{"crop_scale_min": 0.8, "horizontal_flip": false, "downsampling_factor": 4, "encoder_widths": [128, 192, 288], "loss": "l1", "decoder_activation": "silu", "decoder_blocks_per_level": 3, "decoder_block": "bottleneck", "decoder_upsampling": "transposed_conv", "optimizer": "muon", "orthogonalizer": "newton_schulz_5", "adamw_lr_other_params": 0.0015, "steps": 6900, "lr_schedule": "cosine_restarts", "weight_decay": 0.2}
Rows from block 5 of the decoder of a small image VQ-VAE, named by matrix and row number. Rows with one number belong to one channel. Each number is 500 + 25 x the weight over its row's rms, rounded and kept within 0 to 999. All counts start at 0. Numbers have three digits each.
After each channel's rows are labels from the 100 images, of 14976, where the channel reaches its highest value: "strongest on" is what is common among them. Only what is clearly more common there than usual is listed. The data: short English words printed on busy colour backdrops. In brackets: how many of the 100, against the usual share in percent.
# convs1: 3x3 conv (decoder.decb.1.0.convs.1.weight, 32x32x3x3, each kernel summed), inputs 0-31
# convs2: expand pointwise conv (decoder.decb.1.0.convs.2.weight, 64x32x1x1, transposed), outputs 0-63

convs1.17:499494459481469484517475520521510526498468485520481493541483465504525531460538476465503523497456
convs2.17:487494494560492504484495466485518500476466520476486463526499467475502491519546494517476478501526491522494521499496504463484473503528458451461478441487474472502450474477526512469525517527505498
strongest on: black ink (39 vs 8.1)

convs1.29:481494508500460502518489463514500501519442530515506456480491494469455490482520446517533510502519
convs2.29:458507487506503496502492526514531519508511535513508463507555500511474500483546530539502449494512491461513445530491431502488509477510494510484485547498505507534464461497529470486523479506497498
strongest on: white ink (48 vs 8.4)

convs1.0:441480480483477475464484466474505471494491458482483488475475486488451484494513453494486495517508
convs2.0:507514526516505530500497522518562520508495493511531523492508496548493502514547513515509509506537500514522487514520513555498505502546504510516546561493556472543527522525519528528521531511509511
strongest on: white ink (50 vs 8.4)

convs1.21:519553519533492537525497483540501519535507529494525482489511499495496457565506515518520476505494
convs2.21:483504480524519481503497476465450501453507511476507505516565495463453520514537507517511519495515520456485484503476494523497520434494503507485525534517531483491525451512483478453509483514492514
strongest on: bold (76 vs 45.9); black ink (57 vs 8.1)

convs1.19:505537478524462544517520479512498506520481483501527508532480507478455497507545477518517559502516
convs2.19:485498506526543436509523523470535472514515507513487524470546523490514510517521528515521465454491520493482452523515464506499500486497524534497525510472468478506498472482460463466500491494458470
strongest on: black ink (44 vs 8.1)

convs1.30:477519508500526474510506476459524552506540488554490485485532491531462507515509465501517491535490
convs2.30:478510489514468521480466521511506506528541483529505498478471501550520467475484457465522481549522502502465517504501503499527550506484508508470520491561505515511479496515463522447461512493512531
strongest on: red ink (26 vs 8.6)

convs1.3:497527505522445524525535481496536519514485458508498496517465502511516520519518463546526514539512
convs2.3:479500511517487491511491491516549509525527461543515515445492484505533505471444502490504458489509510455492493513508491493508527526438498480465463533486468505471507501501504524451493483519480455
strongest on: white ink (26 vs 8.4)

convs1.8:537531493525490550550502510567484532519481513481536504500481506498494476537497506520512497509514
convs2.8:537540538534512492462534525507503450539528492556523526488467477514525492509507534514482477501476513474516447500467477447477514489527500496501520476478476466519513482497495484518536482508499505
strongest on: black ink (36 vs 8.1)

convs1.22:497471535485541478479514516511498501470519535552472535491516486545503528487505539488472496474477
convs2.22:509463447494473528484457466540474516483501501507474476471495496462490507481531483484476544511487459486499486498557508481533509467483472454508487509469522503519540516492507497475463519483541500
strongest on: black ink (32 vs 8.1)

convs1.26:540537490513497500505538501472444537512462480487501483519457537484538484479503521510525502505520
convs2.26:522476495502479493524465493482449480502517481538530491475530483500513477499444532499484462498514514480508467499496507443499564463517534507497516469478512474481507533489519508439523485521506491
strongest on: black ink (29 vs 8.1)

convs1.28:488465527489511454464517486498513514458530521538458521508520506533474496533475528490468506515476
convs2.28:468482486482463523488474472512488546511486489502491456478486571490492543471487470482470525499546482527477518486499512505504501517450509476514438511476504529469470521522488515489489510508481531
strongest on: black ink (25 vs 8.1)

convs1.23:460493479521542499477499488490518493480513511470474486487531495475489521514470468483496466517423
convs2.23:553483485507486491516520470509523526516528482467468528482558480503537528503489489529514516523485470507468513498497512503545445467474471509522484513528497501460466487482468495520503503507466444
strongest on: bold (75 vs 45.9); black ink (45 vs 8.1)

convs1.14:476466492475468467452488498497511473469502508525472517556529476493467522507530502472479528486487
convs2.14:480519501540510516507479488504505530494495496480476490494453449482484497467571518449526522464469518487511505516518482521469487505477446487480520500497507481514474513527468502513508510501567529
strongest on: black ink (27 vs 8.1)

convs1.6:494469491459498460476491486466522479462491476493467480512499466524482498470501473457460476526521
convs2.6:493496494529496530493446481503495507518501486484497529486532524494490494457570494454492509535536502504480499487523504483514502507524553505473466505495540518487525486512508489537498495483586510
strongest on: brown ink (25 vs 7.9)

convs1.16:493546488524472527516489481504494494526474454487515492501471519463485467501481473543535520525543
convs2.16:552505476491506515523532493519506416490512440492475479508524480515483498516498505511498507498480509483500486497428502498502570511498490515503527489508469496520519507463495491446525489502500470
strongest on: white ink (37 vs 8.4)

convs1.13:456518456527491493482483482490497475512497455466491477496443516474479481476523479511544479514492
convs2.13:555520509476514507508501484490463497498498504453517496453525477517505500510540512530497496474539500492515486529479520537492536480519532519492444513509450505494523490509515518428503507524484550
strongest on: white ink (26 vs 8.4)

convs1.12:528495479482522493521522500496509464488515507488512492536504494540506466510494537482477587492474
convs2.12:484492511497509503509495475519482506504466492470493522501501455480488485519488512479514486482512488520618495504505513485484488519499526498484502502491474496487559510506504499503487496405488499
strongest on: red ink (28 vs 8.6)

convs1.27:510515512542482536547524514518492493526480504499551493511496507483483466505546492537510515489555
convs2.27:488524505507503468503526522462519454500527536538477511513485473486489512504527505495506539490483478495494484525494506530466472481533504496505518496497451468503546421490470443539491503494499475
strongest on: black ink (38 vs 8.1)

convs1.15:505485545509512471496519512523502526494521536549498536509514514542516544524542524501490545500509
convs2.15:471469489490461522503451553510482511482468490509491474492495487500469510451458486468450474483522468506491520466508522460512506515496491460475511476496478518481513526498463514473466491452488469
strongest on: white ink (30 vs 8.4)

convs1.4:481516456487484509496496500505508533526473456477502487526474507465453452489506438500504480488504
convs2.4:518513487515511469528499496469518462549561475514511496535509483497553505540506489502524536523489471508481509517454530544513522517530555488461486500523459501492519501491518488527505485539497491
strongest on: purple ink (25 vs 8.1)

convs1.18:491490512496500493463529494500522530487523514523481539535519521524493541510495505504505584496468
convs2.18:515499488465503527463514476517482500503488501477525525464499460483456452483490465505492487565540531497477506481531480494489461514487493526523482470516515509490504493507463499515450532511435497
strongest on: black ink (29 vs 8.1)